From a checkpoint of a small model that predicts nearness at each pixel.
Model: encoder norm batchnorm, encoder depths [2, 2, 6, 2], decoder widths [64, 128, 128, 128].
Data: trained on made-up ball-and-stick molecule models, 97500 training examples, 10.5 epochs.
Rows from block 0 of the decoder, named by matrix and row number. Rows with one number belong to one channel. Each number is 50 + 12 x the weight over the matrix's rms, rounded and kept within 0 to 99. All counts start at 0.
# convs1: first pointwise conv (decoder.mid.0.convs.1.weight, 128x128x1x1), inputs 64-127
# convs3: second pointwise conv (decoder.mid.0.convs.3.weight, 128x128x1x1, transposed), outputs 64-127
convs1.12:35 47 51 63 55 50 61 37 40 57 50 60 51 48 45 44 48 56 19 29 57 54 48 49 53 63 51 54 53 46 46 61 41 34 54 54 19 53 42 34 51 49 83 31 60 57 51 28 55 45 60 53 50 45 27 58 41 57 30 68 52 37 45 53
convs3.12:41 58 53 64 48 37 37 65 42 51 35 53 49 57 46 60 56 59 53 16 54 66 56 54 75 69 37 57 50 47 67 44 65 71 41 59 41 44 49 51 50 51 68 58 51 65 63 52 74 50 51 51 53 52 36 63 28 48 41 48 56 65 52 78
convs1.13:43 43 37 39 46 55 53 75 40 20 37 44 47 33 45 62 54 57 46 46 69 66 65 58 33 73 70 73 42 29 32 49 39 36 51 40 49 41 53 51 52 33 41 46 63 51 50 49 43 41 53 54 75 61 56 45 69 59 23 61 44 51 32 31
convs3.13:26 49 34 57 41 53 39 25 68 38 56 52 49 33 55 32 52 84 43 21 79 53 51 49 41 38 50 56 72 39 35 57 72 38 42 68 45 70 63 49 53 62 63 45 45 62 27 32 58 43 54 49 55 53 37 67 42 37 47 66 27 58 54 56
convs1.14:52 46 49 56 46 26 39 33 36 41 45 60 46 53 42 66 52 42 54 42 47 53 51 69 34 45 37 45 54 56 70 58 39 38 41 57 59 57 41 53 46 48 35 64 33 50 65 44 45 49 49 39 43 72 49 37 46 28 58 64 40 36 33 40
convs3.14:36 50 25 39 48 67 34 50 44 33 50 41 60 32 36 59 23 52 46 30 51 41 33 46 65 54 62 50 58 62 47 69 63 57 50 48 61 53 46 53 63 45 58 57 66 66 58 59 46 76 68 39 59 39 43 43 50 56 58 61 31 54 34 20
convs1.16:56 56 51 38 53 43 32 32 24 53 61 58 50 56 36 56 37 40 33 19 60 53 64 49 37 52 53 68 51 34 44 40 51 48 60 44 29 51 69 37 55 31 83 37 66 37 47 36 46 66 57 36 67 60 56 47 56 46 51 37 32 31 52 43
convs3.16:44 26 55 67 46 47 37 39 51 53 43 27 26 58 58 30 46 57 57 66 70 47 48 63 33 44 59 47 60 81 54 47 37 42 64 44 65 55 52 99 44 38 52 46 40 54 30 52 37 49 36 55 50 22 40 24 19 46 64 42 31 26 63 21
convs1.17:37 45 51 70 50 41 55 49 61 23 41 53 57 76 42 48 38 59 53 47 64 44 19 49 28 36 60 67 53 53 69 59 66 64 38 45 47 67 37 66 44 43 25 53 67 37 42 61 55 64 47 44 61 51 50 48 55 59 73 62 52 52 63 49
convs3.17:56 44 52 36 58 56 46 34 67 51 50 45 63 74 67 56 55 55 41 44 38 46 46 52 36 53 48 72 41 51 50 37 49 49 49 55 65 49 43 62 43 43 47 38 44 72 45 47 54 54 83 62 70 75 55 46 54 51 52 30 56 45 57 43
convs1.18:50 20 36 74 53 47 58 30 50 54 43 50 53 38 36 44 48 59 60 52 68 93 60 57 33 71 45 91 46 24 52 40 57 42 24 29 56 34 51 67 40 46 51 41 61 65 50 51 47 37 55 50 51 49 20 56 61 57 34 52 65 49 58 65
convs3.18:43 66 54 33 41 36 58 41 33 55 59 58 67 59 36 43 70 56 49 30 73 35 46 54 47 28 32 42 69 29 61 55 56 83 30 60 45 34 58 74 45 58 45 44 59 42 45 67 55 51 48 54 51 44 57 56 42 43 58 53 61 53 69 94
convs1.20:31 44 42 33 45 59 65 39 56 44 48 49 60 66 58 46 52 52 48 39 72 46 42 55 75 43 53 54 42 60 34 33 53 34 68 34 47 19 63 55 65 48 52 73 50 59 54 57 50 59 44 42 29 50 52 44 38 41 40 43 61 61 57 48
convs3.20:42 54 71 35 57 41 64 83 50 55 50 62 45 69 42 25 55 47 29 35 47 38 57 59 48 44 39 67 46 36 48 45 46 78 33 54 53 48 35 49 34 71 54 52 59 52 52 53 69 38 42 63 53 42 59 55 39 70 32 47 37 43 62 51
convs1.21:64 36 55 68 54 66 41 60 55 69 43 42 52 37 45 54 51 49 44 42 61 47 60 56 44 59 76 72 42 54 56 53 21 56 66 47 43 51 80 53 43 26 40 48 54 53 53 31 69 48 49 49 27 57 32 37 58 69 50 72 65 58 40 44
convs3.21:63 70 52 63 35 49 73 48 48 50 41 44 52 65 47 43 43 35 36 46 57 38 58 47 36 46 54 35 30 52 52 45 57 41 47 71 62 63 57 49 59 55 47 62 26 42 32 44 38 50 50 58 35 45 51 42 60 50 58 38 69 36 34 43
convs1.22:67 57 78 72 50 49 41 51 79 50 64 53 44 54 44 53 42 48 69 72 60 46 53 44 58 54 50 17 46 50 48 46 53 67 34 57 47 49 45 43 49 50 38 63 53 52 31 40 48 46 47 50 35 51 41 35 51 31 45 53 45 63 57 46
convs3.22:31 37 45 70 40 69 49 49 55 71 46 46 49 48 38 50 47 36 59 60 44 58 56 53 68 56 52 07 50 63 54 46 33 22 61 43 59 44 59 55 43 64 58 49 45 31 66 48 43 55 63 74 34 43 24 41 58 30 74 27 33 44 50 52
convs1.23:59 22 52 63 52 63 54 35 32 42 58 55 47 31 45 57 60 66 13 55 22 48 59 36 00 49 70 86 67 73 51 45 58 39 82 38 42 38 40 53 53 45 61 54 46 57 54 30 54 69 84 46 50 48 61 33 47 48 52 58 56 36 46 57
convs3.23:70 48 38 57 09 84 64 61 50 59 53 57 56 64 63 50 53 32 45 78 50 46 52 69 48 44 67 61 39 65 56 44 55 42 61 59 61 47 39 38 42 63 53 33 45 53 49 61 40 58 43 49 34 36 33 34 38 44 64 17 46 52 59 18
convs1.24:46 52 43 62 48 58 65 44 58 64 27 41 57 31 68 37 30 71 51 44 51 58 51 52 44 61 63 56 68 53 51 57 53 46 44 20 53 25 37 54 59 40 57 22 51 66 37 41 41 53 33 53 34 46 51 33 34 54 64 62 61 51 59 56
convs3.24:35 50 53 60 47 51 47 67 54 41 57 58 58 37 51 62 23 43 50 61 55 37 46 50 74 50 45 52 53 67 45 34 48 54 39 42 56 46 16 47 41 60 51 39 42 60 60 54 50 43 60 62 42 51 78 26 48 46 49 52 63 56 55 64
convs1.26:28 43 44 40 58 69 44 65 36 60 61 79 37 48 53 53 49 60 46 60 48 37 66 53 40 45 51 54 35 68 56 54 58 58 62 62 45 43 32 44 55 57 54 30 62 61 73 41 49 50 59 58 67 54 63 51 59 41 62 53 60 38 37 52
convs3.26:56 37 51 50 65 55 44 33 63 40 43 70 46 43 23 54 33 40 34 20 48 40 54 55 49 48 70 29 47 55 69 48 60 39 64 53 34 64 27 34 60 51 70 45 45 59 41 55 62 47 66 43 37 44 45 42 50 50 70 43 39 36 39 52
convs1.27:33 40 71 72 62 64 55 66 50 48 32 48 41 42 50 49 45 63 43 44 34 58 60 60 40 51 50 53 47 69 41 63 69 55 55 58 33 70 43 50 38 41 47 33 44 52 60 43 54 51 38 55 32 71 48 36 45 36 74 64 26 56 58 51
convs3.27:41 65 45 30 69 47 55 52 52 56 45 49 40 55 44 60 61 38 42 56 49 39 49 47 45 52 51 43 54 44 45 27 40 46 53 34 31 46 55 52 32 62 48 63 41 62 59 61 47 56 55 56 75 60 45 71 31 79 37 47 48 51 29 78
convs1.28:40 35 81 51 48 49 35 56 11 58 48 52 39 46 58 55 68 46 57 72 44 36 43 56 41 42 35 49 39 56 44 45 49 56 59 44 33 30 33 44 54 29 39 47 62 56 37 46 46 49 40 53 54 29 57 46 54 57 78 55 44 51 41 63
convs3.28:52 52 60 54 36 55 49 47 99 44 43 61 62 63 52 48 45 56 65 44 55 66 53 50 37 51 26 59 38 32 60 56 74 61 38 48 47 64 45 55 42 60 41 53 50 52 52 49 30 48 57 36 69 51 56 46 46 66 25 46 53 60 37 35
convs1.29:63 32 45 53 53 65 50 54 39 47 57 58 53 56 59 68 58 62 71 57 49 71 42 48 45 18 44 65 48 47 54 50 44 51 47 51 57 66 60 59 53 49 40 40 31 57 58 58 44 52 47 47 49 35 62 34 49 48 59 25 51 58 48 32
convs3.29:44 41 55 57 38 53 56 67 62 56 59 55 78 73 35 74 48 20 60 51 52 25 49 62 66 54 49 30 52 56 47 55 69 64 55 53 51 47 49 62 52 58 50 64 43 39 55 47 66 09 42 64 35 50 57 43 44 40 49 50 51 36 47 52
convs1.30:53 37 60 49 51 41 29 50 63 48 60 54 39 57 50 35 37 65 62 61 60 62 83 41 65 53 40 26 41 50 57 62 47 64 67 50 57 45 87 57 45 64 37 55 59 45 45 65 43 34 43 57 51 42 58 45 61 71 56 54 39 46 66 39
convs3.30:54 36 43 74 42 59 51 42 45 46 61 57 59 62 59 30 46 59 27 52 42 32 46 72 51 31 57 42 53 55 51 61 28 40 64 61 50 47 33 44 69 43 56 34 30 53 27 55 47 44 72 61 35 37 38 62 56 54 55 35 61 68 59 22
convs1.31:49 43 34 66 30 56 49 43 43 53 47 53 48 54 61 56 50 49 62 68 50 54 67 47 34 60 37 63 48 59 76 52 47 46 54 48 50 47 66 43 57 49 38 71 56 56 32 48 34 66 31 74 45 54 66 53 54 53 50 46 51 42 51 46
convs3.31:55 62 68 41 31 54 60 35 23 49 46 38 40 38 57 46 39 45 46 53 52 63 51 40 68 54 40 33 33 61 49 45 65 55 49 46 44 66 35 55 41 33 56 56 66 47 53 54 48 62 43 19 47 46 51 53 54 52 45 66 71 54 53 46
convs1.33:60 42 49 50 40 64 38 45 49 58 62 51 35 33 44 59 67 50 30 29 49 66 44 47 47 40 46 71 49 27 60 46 49 45 54 44 59 45 46 36 12 52 54 71 30 46 28 39 33 45 70 59 53 52 48 22 15 36 44 54 51 77 61 28
convs3.33:36 42 60 60 28 36 67 49 59 37 62 69 37 52 30 60 56 41 33 62 49 56 31 29 46 25 79 29 56 42 39 51 28 44 53 63 63 42 51 36 35 53 43 41 59 48 71 73 58 40 33 56 24 63 72 42 46 43 50 51 61 47 54 79
convs1.34:52 54 61 46 42 45 46 48 51 64 51 45 46 48 59 54 48 55 45 52 60 47 58 76 40 46 59 43 53 57 49 51 64 63 35 40 67 34 54 80 34 37 57 55 50 56 54 39 58 34 34 61 62 56 50 42 50 51 56 43 44 66 45 44
convs3.34:55 37 48 42 67 54 67 31 45 55 48 50 48 51 56 37 43 46 77 43 47 41 48 39 53 50 42 69 53 31 67 32 59 57 55 51 63 31 55 49 42 64 53 54 49 54 56 54 60 54 46 49 49 44 55 49 56 37 39 49 53 32 49 54
convs1.35:46 36 30 30 56 56 44 41 41 63 51 61 45 54 59 52 14 59 42 35 44 34 51 51 59 36 55 66 73 61 32 50 64 66 50 39 58 38 50 69 43 48 62 49 37 47 49 46 39 45 45 60 34 32 46 29 51 36 54 62 64 37 51 64
convs3.35:56 58 48 33 57 45 70 60 42 68 41 39 50 54 71 56 42 45 46 34 45 65 52 19 43 50 66 44 52 52 46 51 58 31 58 60 69 71 36 68 35 48 55 52 63 48 37 17 55 63 45 41 57 38 47 63 51 73 64 28 47 53 59 38
convs1.39:58 54 58 79 55 58 69 44 55 57 56 74 36 53 72 52 62 48 49 47 41 05 34 61 51 58 52 54 41 53 44 58 69 56 47 47 54 58 57 36 64 38 37 82 58 38 55 44 48 43 77 49 50 52 37 67 50 61 63 78 34 32 51 37
convs3.39:27 71 44 47 51 59 57 58 53 41 50 51 62 57 77 58 60 45 38 56 60 68 58 56 64 44 59 28 48 51 43 60 55 62 40 38 31 64 53 65 58 46 52 66 54 47 53 43 52 34 92 38 49 57 54 23 55 47 64 61 70 66 31 49
convs1.41:55 47 47 65 60 74 19 27 38 53 55 59 81 57 54 57 41 41 42 73 44 53 42 38 35 38 57 49 41 71 38 47 63 51 29 61 65 26 39 59 49 37 46 36 60 68 56 27 48 34 54 37 42 51 21 55 53 48 56 43 55 70 38 50
convs3.41:44 56 51 40 47 58 64 68 64 49 47 47 25 60 67 47 58 54 55 39 38 60 45 53 53 42 49 50 42 31 63 59 40 66 49 50 72 60 43 77 45 34 52 46 47 57 64 50 45 71 54 34 48 42 46 57 51 55 37 72 57 67 65 44
convs1.42:47 27 50 53 41 48 50 67 58 22 38 19 45 57 14 41 56 50 50 53 54 44 53 28 59 58 55 54 29 54 68 55 56 35 57 52 59 59 65 00 49 53 29 47 37 41 37 55 47 44 50 74 48 56 51 54 51 46 45 57 58 63 39 40
convs3.42:44 52 50 39 66 53 44 42 61 44 66 46 61 34 33 51 59 46 59 41 51 25 43 21 57 43 72 21 76 55 47 56 70 47 48 42 38 25 51 31 47 46 58 31 67 42 70 46 62 58 54 58 38 60 52 33 64 34 49 55 34 42 39 72
convs1.43:58 59 56 59 41 21 62 63 36 57 31 66 43 54 61 59 46 49 57 62 59 47 49 44 42 65 72 56 50 66 52 42 46 55 55 54 53 43 56 36 66 41 55 49 72 51 57 50 53 76 58 47 54 36 53 49 75 45 57 61 59 58 49 62
convs3.43:49 46 32 45 49 47 58 67 53 40 58 60 43 56 58 51 47 60 38 47 53 53 66 48 68 63 51 36 37 63 60 54 63 65 50 55 42 37 53 53 45 42 50 39 45 60 58 58 53 53 58 49 46 59 37 49 52 41 57 65 69 38 45 57
convs1.44:58 48 50 69 29 52 41 51 65 60 47 51 45 66 59 47 60 45 53 52 50 36 60 51 34 39 28 62 38 39 75 69 43 72 38 57 66 62 42 58 63 55 46 50 62 66 46 53 54 73 48 71 59 22 30 42 36 56 59 31 33 47 50 59
convs3.44:47 47 69 39 56 49 53 48 43 63 32 32 44 34 53 47 49 50 58 46 43 81 37 47 61 38 39 50 61 54 49 53 34 60 39 59 50 80 37 56 50 26 44 55 57 54 58 54 51 50 35 50 44 63 35 43 58 47 64 27 68 58 67 38
convs1.45:39 32 43 51 34 52 48 50 56 45 42 58 49 54 54 64 46 47 59 51 66 44 18 52 46 35 55 50 46 58 54 55 36 31 47 52 70 49 54 49 53 53 58 67 55 44 60 43 52 45 35 40 41 26 54 31 34 58 54 75 39 52 60 49
convs3.45:61 49 44 60 52 42 56 43 53 37 47 33 44 56 71 47 39 43 55 74 77 33 55 60 56 68 65 50 53 46 55 28 74 58 62 42 40 55 40 35 67 44 53 66 30 65 44 46 62 65 59 61 31 44 72 57 26 60 59 58 47 28 52 51
convs1.46:31 35 49 46 49 35 37 70 40 45 45 69 65 37 40 58 67 59 56 68 63 63 53 49 61 52 51 53 27 56 48 31 46 44 46 63 56 28 44 56 52 45 19 32 47 50 51 43 41 75 37 52 60 46 33 44 35 59 55 68 51 55 68 55
convs3.46:35 65 25 34 62 40 33 31 41 53 59 29 38 49 48 43 37 63 72 48 64 66 52 59 57 37 55 33 75 32 51 49 51 68 40 37 52 62 57 55 74 50 53 67 39 56 33 45 51 52 60 60 57 48 48 41 65 53 60 51 49 69 63 53
convs1.47:40 60 75 63 58 56 46 34 53 58 54 45 47 55 40 45 55 63 49 37 39 62 47 49 42 42 51 71 58 53 38 61 59 36 32 41 74 60 38 52 40 40 40 64 56 57 47 30 62 57 50 49 77 59 63 65 47 47 52 53 50 57 29 64
convs3.47:66 48 58 26 45 53 34 49 35 53 38 47 40 36 53 35 35 25 65 37 60 59 57 54 37 42 73 66 71 49 44 44 61 31 55 77 42 46 52 33 52 54 62 47 30 61 38 46 37 65 59 55 56 48 44 59 48 47 46 37 40 59 50 45
convs1.48:38 33 19 56 45 64 51 35 24 51 54 53 48 39 51 80 29 65 48 61 44 58 59 51 46 45 38 44 53 67 46 65 59 38 67 46 60 64 39 56 45 58 51 39 59 41 56 49 52 48 53 28 47 51 58 46 74 40 41 60 67 58 51 43
convs3.48:12 51 56 53 49 50 51 63 69 66 47 57 33 32 47 50 48 48 40 51 40 41 61 54 39 64 33 44 56 62 49 30 51 39 61 47 65 29 57 44 42 74 60 64 52 54 70 38 52 50 41 70 60 52 49 50 38 64 56 53 52 40 65 65
convs1.50:52 44 61 43 48 52 35 50 55 60 29 34 66 57 48 52 59 43 28 53 53 47 37 44 57 58 27 78 55 38 49 66 42 38 41 69 36 33 29 32 58 45 18 54 52 46 43 38 60 54 64 51 43 45 70 64 51 39 60 46 43 57 70 42
convs3.50:65 68 66 27 59 44 46 63 55 62 48 68 72 57 44 48 55 44 44 73 36 57 59 48 44 45 50 59 48 47 62 40 55 54 44 45 34 66 62 43 47 63 40 82 48 43 67 59 56 50 30 49 36 54 71 47 50 41 47 38 53 65 46 55
convs1.52:44 40 37 36 47 41 55 38 46 57 62 59 56 46 59 46 34 41 57 56 54 60 23 61 33 69 57 62 43 50 19 71 31 65 47 46 46 54 49 56 50 60 45 57 36 52 65 40 60 44 28 42 41 83 73 52 36 41 56 40 43 47 52 49
convs3.52:74 41 46 50 57 37 46 35 35 38 57 46 54 81 51 36 71 48 51 42 53 52 74 74 50 65 54 60 55 49 32 69 52 68 61 44 50 68 72 57 42 25 54 55 43 50 49 50 58 53 22 53 58 48 53 47 36 48 46 50 33 52 45 61
convs1.53:33 38 52 49 43 52 58 60 36 49 60 34 37 53 54 69 40 47 64 53 32 55 62 65 49 39 66 56 45 63 42 55 54 51 56 50 61 54 57 40 43 46 21 63 56 32 46 39 59 38 60 57 55 50 41 60 59 55 57 49 55 56 53 60
convs3.53:41 60 33 36 58 51 38 56 66 63 56 49 54 54 49 40 62 67 40 45 33 59 54 60 55 71 53 60 71 38 44 42 81 44 40 47 48 40 61 36 57 76 48 50 72 42 50 41 71 54 46 40 64 46 43 63 48 35 55 49 55 47 44 54
convs1.54:58 43 42 46 46 45 57 42 60 64 49 61 59 46 50 58 54 44 34 34 53 50 40 50 65 58 52 77 33 72 56 56 48 25 29 24 45 50 39 45 55 35 73 46 62 51 63 53 37 55 42 43 39 41 47 49 48 44 57 50 56 41 38 23
convs3.54:26 43 52 65 52 75 55 40 49 57 37 40 46 57 63 43 18 52 39 61 30 51 55 46 48 56 58 55 53 65 61 49 48 30 67 41 58 53 42 52 50 75 58 54 29 64 43 34 49 57 49 62 50 44 22 57 32 54 65 33 52 39 40 43
convs1.55:35 55 26 65 66 59 59 65 43 39 40 35 55 49 59 65 60 53 49 78 45 37 50 47 43 42 63 50 47 51 46 64 73 46 62 47 60 78 64 33 41 41 39 32 59 38 44 40 43 53 56 64 45 30 64 55 37 51 64 40 37 65 69 62
convs3.55:36 55 38 40 29 48 38 49 52 35 34 75 33 62 58 55 38 59 37 42 48 59 55 75 45 51 66 45 33 39 53 33 51 59 44 72 46 44 40 48 47 59 48 44 60 61 38 49 41 57 42 51 50 43 49 51 41 69 53 51 58 53 47 38
convs1.56:54 44 47 49 46 49 46 46 57 61 44 53 75 25 29 52 65 43 46 47 61 42 54 59 34 52 52 53 90 42 33 60 58 16 53 49 45 59 25 61 73 44 42 60 33 56 50 36 25 47 56 66 51 31 53 36 54 42 78 47 58 29 44 45
convs3.56:38 53 48 54 37 51 59 51 47 50 61 55 89 45 61 47 64 54 57 64 41 40 45 28 51 74 38 69 58 43 49 57 65 30 41 50 26 46 58 51 42 45 44 59 37 51 62 34 52 33 65 59 44 36 44 36 56 34 55 46 59 49 41 43
convs1.57:40 39 52 47 62 62 64 42 75 60 60 59 41 49 47 57 46 46 53 58 61 52 41 39 35 70 42 53 44 54 57 51 28 35 39 45 42 50 55 33 42 47 45 47 57 46 46 23 35 52 72 71 50 59 49 35 40 48 42 44 36 50 44 62
convs3.57:76 63 48 59 57 45 67 70 58 36 49 30 48 39 39 60 37 54 63 69 68 80 58 38 35 68 58 55 46 51 62 44 58 41 55 31 40 59 48 50 57 43 43 79 67 50 52 35 42 56 62 58 66 47 53 40 55 51 48 47 53 52 30 26
convs1.59:63 49 51 30 60 57 48 59 60 60 45 66 54 59 44 44 62 55 28 35 50 52 65 60 64 66 56 85 44 37 50 63 51 40 66 58 38 46 64 35 57 40 40 55 41 47 58 34 58 60 80 52 55 52 63 44 53 43 38 46 63 52 60 57
convs3.59:58 59 42 32 25 41 61 60 67 55 69 75 41 40 36 43 43 37 54 59 55 27 38 41 50 30 43 78 48 52 52 50 38 64 26 31 48 43 43 24 64 45 42 39 66 44 40 55 51 65 50 42 60 51 81 41 45 62 48 62 43 59 61 34
convs1.60:47 29 53 44 33 50 55 45 50 47 44 44 42 47 67 51 51 48 42 64 53 43 58 37 42 36 69 44 40 43 65 57 62 51 51 55 63 67 99 60 43 27 47 30 45 73 51 41 54 42 47 60 83 64 39 40 59 46 67 60 49 59 52 43
convs3.60:54 48 52 50 46 56 42 48 30 55 53 48 66 43 48 42 62 71 26 38 46 40 62 44 44 37 49 58 17 61 39 48 54 50 39 42 46 49 23 49 51 32 52 40 41 56 56 50 56 55 47 40 46 67 49 29 72 51 50 60 32 55 47 49
convs1.61:58 66 54 55 58 38 43 25 63 37 26 70 44 57 65 32 40 45 49 53 53 32 48 59 55 51 43 75 40 33 56 43 33 56 37 48 57 45 49 53 78 65 50 25 54 55 46 50 59 45 64 57 35 42 45 33 57 45 42 59 49 51 65 68
convs3.61:34 67 33 58 30 47 61 50 69 64 43 40 56 77 79 47 82 60 56 62 46 57 55 44 47 40 56 49 45 33 42 72 52 42 44 36 35 40 58 49 39 35 44 26 61 53 53 38 51 42 70 32 49 43 37 58 30 50 32 28 66 39 58 37
convs1.62:30 33 41 75 45 76 48 61 34 71 28 52 55 44 64 49 97 43 52 40 52 48 44 30 67 52 51 32 64 59 59 41 56 49 56 43 71 72 55 67 61 31 44 47 44 64 52 47 51 55 31 51 45 41 68 39 58 51 58 64 54 59 56 34
convs3.62:30 55 53 53 71 36 66 32 39 41 62 53 45 27 34 72 51 39 64 41 31 54 40 28 78 44 41 35 46 44 43 65 28 56 56 47 45 16 56 61 59 50 57 61 59 41 53 51 60 25 63 48 39 49 63 57 64 57 42 53 29 32 45 77
convs1.63:41 44 30 55 48 50 42 60 55 45 50 44 66 65 58 69 21 35 49 62 44 55 57 33 28 38 63 49 37 58 53 50 44 41 48 53 40 53 52 43 51 35 59 45 39 48 69 52 46 66 42 46 34 42 40 73 40 65 80 48 61 49 42 50
convs3.63:35 51 45 61 40 65 55 76 61 66 31 52 63 52 55 79 42 52 47 62 55 51 74 52 51 62 26 63 50 41 54 44 39 63 51 48 60 44 30 48 52 60 42 49 61 49 65 70 39 38 24 65 57 47 32 45 35 53 27 39 51 35 54 31
convs1.64:41 59 27 74 63 43 52 63 33 74 39 38 49 43 66 61 49 67 51 72 28 51 64 52 54 51 45 41 33 58 78 46 57 61 72 40 52 56 49 56 51 36 44 34 39 56 54 48 47 57 32 72 62 50 65 57 33 52 81 55 52 48 47 58
convs3.64:40 47 72 35 50 51 43 52 40 27 72 45 40 64 29 40 53 36 59 36 43 59 54 34 64 33 51 62 67 42 65 50 32 62 56 64 54 31 59 56 46 60 69 38 59 39 53 69 62 45 39 47 25 38 38 43 54 35 38 63 37 60 54 68
convs1.67:68 36 60 49 61 63 67 83 41 36 60 44 53 47 55 43 54 45 68 41 65 51 39 51 40 38 57 52 85 67 46 50 45 74 57 77 38 55 61 37 51 46 63 47 49 44 61 38 57 61 46 39 57 55 42 40 48 65 38 47 50 48 46 60
convs3.67:72 30 49 47 26 54 74 57 55 28 27 58 43 64 52 37 55 42 39 79 42 63 40 46 35 45 32 43 41 39 40 60 34 30 54 80 50 55 74 45 50 48 43 51 39 38 46 38 43 51 57 64 43 39 46 40 52 29 43 60 55 34 74 48
convs1.68:54 30 49 62 58 37 37 50 31 45 38 63 48 56 54 42 60 63 31 65 26 59 53 60 35 58 47 31 44 34 69 49 50 26 52 46 44 57 45 52 49 50 46 41 51 53 70 37 50 56 49 39 56 54 55 52 48 73 41 72 60 55 44 34
convs3.68:64 51 60 40 65 56 49 54 52 73 58 50 49 33 40 60 37 62 31 50 64 64 47 59 58 47 71 50 49 60 44 19 47 38 55 53 40 32 46 40 62 41 68 42 47 56 50 33 44 46 49 66 59 51 46 42 61 47 56 57 45 32 49 38
convs1.69:57 51 53 48 42 63 73 48 71 56 53 63 64 24 39 40 64 37 38 96 43 37 56 48 51 54 44 47 54 56 39 39 42 42 52 54 70 51 47 27 52 48 49 73 29 41 42 45 41 29 61 64 41 46 38 45 36 69 56 40 42 47 77 40
convs3.69:28 49 40 66 55 69 40 50 37 53 60 61 54 33 62 27 32 75 57 52 29 52 44 64 58 47 41 51 59 52 60 58 40 51 39 62 27 64 47 51 64 47 54 42 43 53 46 28 42 49 72 52 53 37 48 55 34 56 53 49 51 57 50 57
convs1.71:32 56 58 24 41 68 46 46 64 46 47 53 58 66 42 57 37 08 68 63 49 61 64 59 42 44 52 55 64 57 36 32 47 49 60 58 60 53 77 64 50 52 57 45 57 47 28 38 63 52 42 52 27 78 48 52 35 54 46 26 47 40 80 63
convs3.71:42 46 60 45 50 42 52 39 56 53 52 54 52 38 60 66 36 50 53 41 49 52 40 63 45 45 70 38 37 58 38 47 54 48 59 61 60 61 37 60 58 29 48 53 41 70 48 50 46 62 47 26 36 59 50 27 48 59 63 41 52 42 50 49
convs1.73:43 37 50 68 43 45 49 46 46 50 41 64 21 52 56 56 46 61 58 26 43 66 46 36 63 47 58 79 39 42 43 60 46 55 52 36 59 48 29 49 28 63 64 69 63 38 54 48 49 70 28 33 54 52 55 35 64 42 70 54 59 70 43 48
convs3.73:51 50 46 31 60 40 27 49 58 61 43 39 51 32 57 31 52 57 42 44 28 62 61 57 47 48 45 75 32 56 43 31 53 55 63 55 48 62 45 51 58 37 57 78 37 56 50 54 55 49 38 30 55 80 53 29 62 41 63 33 59 55 61 51
convs1.74:66 53 55 57 59 60 65 56 38 39 54 54 50 47 42 56 44 62 53 37 34 54 33 72 48 52 41 40 66 44 34 47 64 22 49 46 63 28 39 59 73 31 69 56 54 44 41 35 48 61 36 54 54 39 38 48 38 48 48 38 51 47 57 60
convs3.74:66 62 48 27 57 63 80 56 54 35 52 58 58 86 35 45 49 53 61 46 58 52 48 53 52 48 53 33 60 50 59 46 55 48 46 36 65 70 34 63 57 46 51 37 44 31 41 42 57 33 46 65 37 33 38 51 69 41 52 38 55 59 34 36
convs1.75:56 58 60 44 54 72 41 52 37 47 55 51 43 43 58 57 40 49 55 27 72 54 51 44 48 56 70 31 69 57 48 44 44 88 31 47 38 39 37 54 47 68 53 52 61 49 37 57 55 55 57 40 44 36 21 47 82 46 19 41 57 53 59 48
convs3.75:59 56 64 35 49 39 59 57 43 28 58 40 38 61 34 56 54 48 50 20 76 41 32 76 43 51 55 63 82 41 52 39 61 76 41 57 26 56 63 64 33 66 65 55 72 47 67 63 54 30 34 32 40 39 70 57 50 52 43 70 41 42 71 72
convs1.77:33 54 33 51 52 44 49 52 52 48 44 38 27 39 49 32 27 34 55 42 43 36 53 61 37 22 38 52 51 46 46 37 38 55 37 42 67 61 63 42 45 41 48 48 59 56 31 41 39 54 63 51 48 56 52 63 57 54 71 42 47 58 66 64
convs3.77:28 51 56 51 62 67 52 60 58 59 51 54 40 56 46 50 49 51 52 55 56 62 36 47 70 50 48 59 55 44 62 56 71 53 52 26 40 20 39 63 47 58 48 61 63 60 42 53 44 51 49 41 56 38 62 67 53 57 41 69 66 51 45 34
convs1.78:48 57 56 19 38 68 37 07 39 40 50 52 52 57 48 67 46 29 45 37 48 42 42 47 51 50 55 74 45 56 71 59 61 60 57 34 41 52 36 44 49 54 44 38 37 32 35 57 39 23 45 41 53 45 54 43 69 53 29 48 10 56 50 43
convs3.78:43 48 43 12 61 58 63 31 42 78 47 49 39 49 64 42 54 54 46 57 71 47 24 73 43 45 64 72 57 58 46 53 54 42 46 54 45 64 49 54 80 39 37 55 44 55 48 51 56 46 53 38 68 40 53 77 63 57 35 48 45 54 46 41
convs1.79:56 35 52 39 39 40 52 48 65 40 63 53 52 56 46 70 39 32 48 47 48 51 56 55 43 37 46 54 60 50 51 23 14 47 43 52 65 43 90 64 39 23 58 36 72 59 61 48 60 39 83 51 69 49 61 41 55 41 66 56 57 45 49 38
convs3.79:46 37 67 50 15 51 51 63 38 65 44 66 52 52 53 31 47 38 47 44 34 77 52 16 56 41 58 45 52 48 50 57 58 44 65 42 54 53 50 45 36 43 61 43 61 35 56 48 54 55 65 55 55 66 32 47 57 44 50 39 34 42 47 59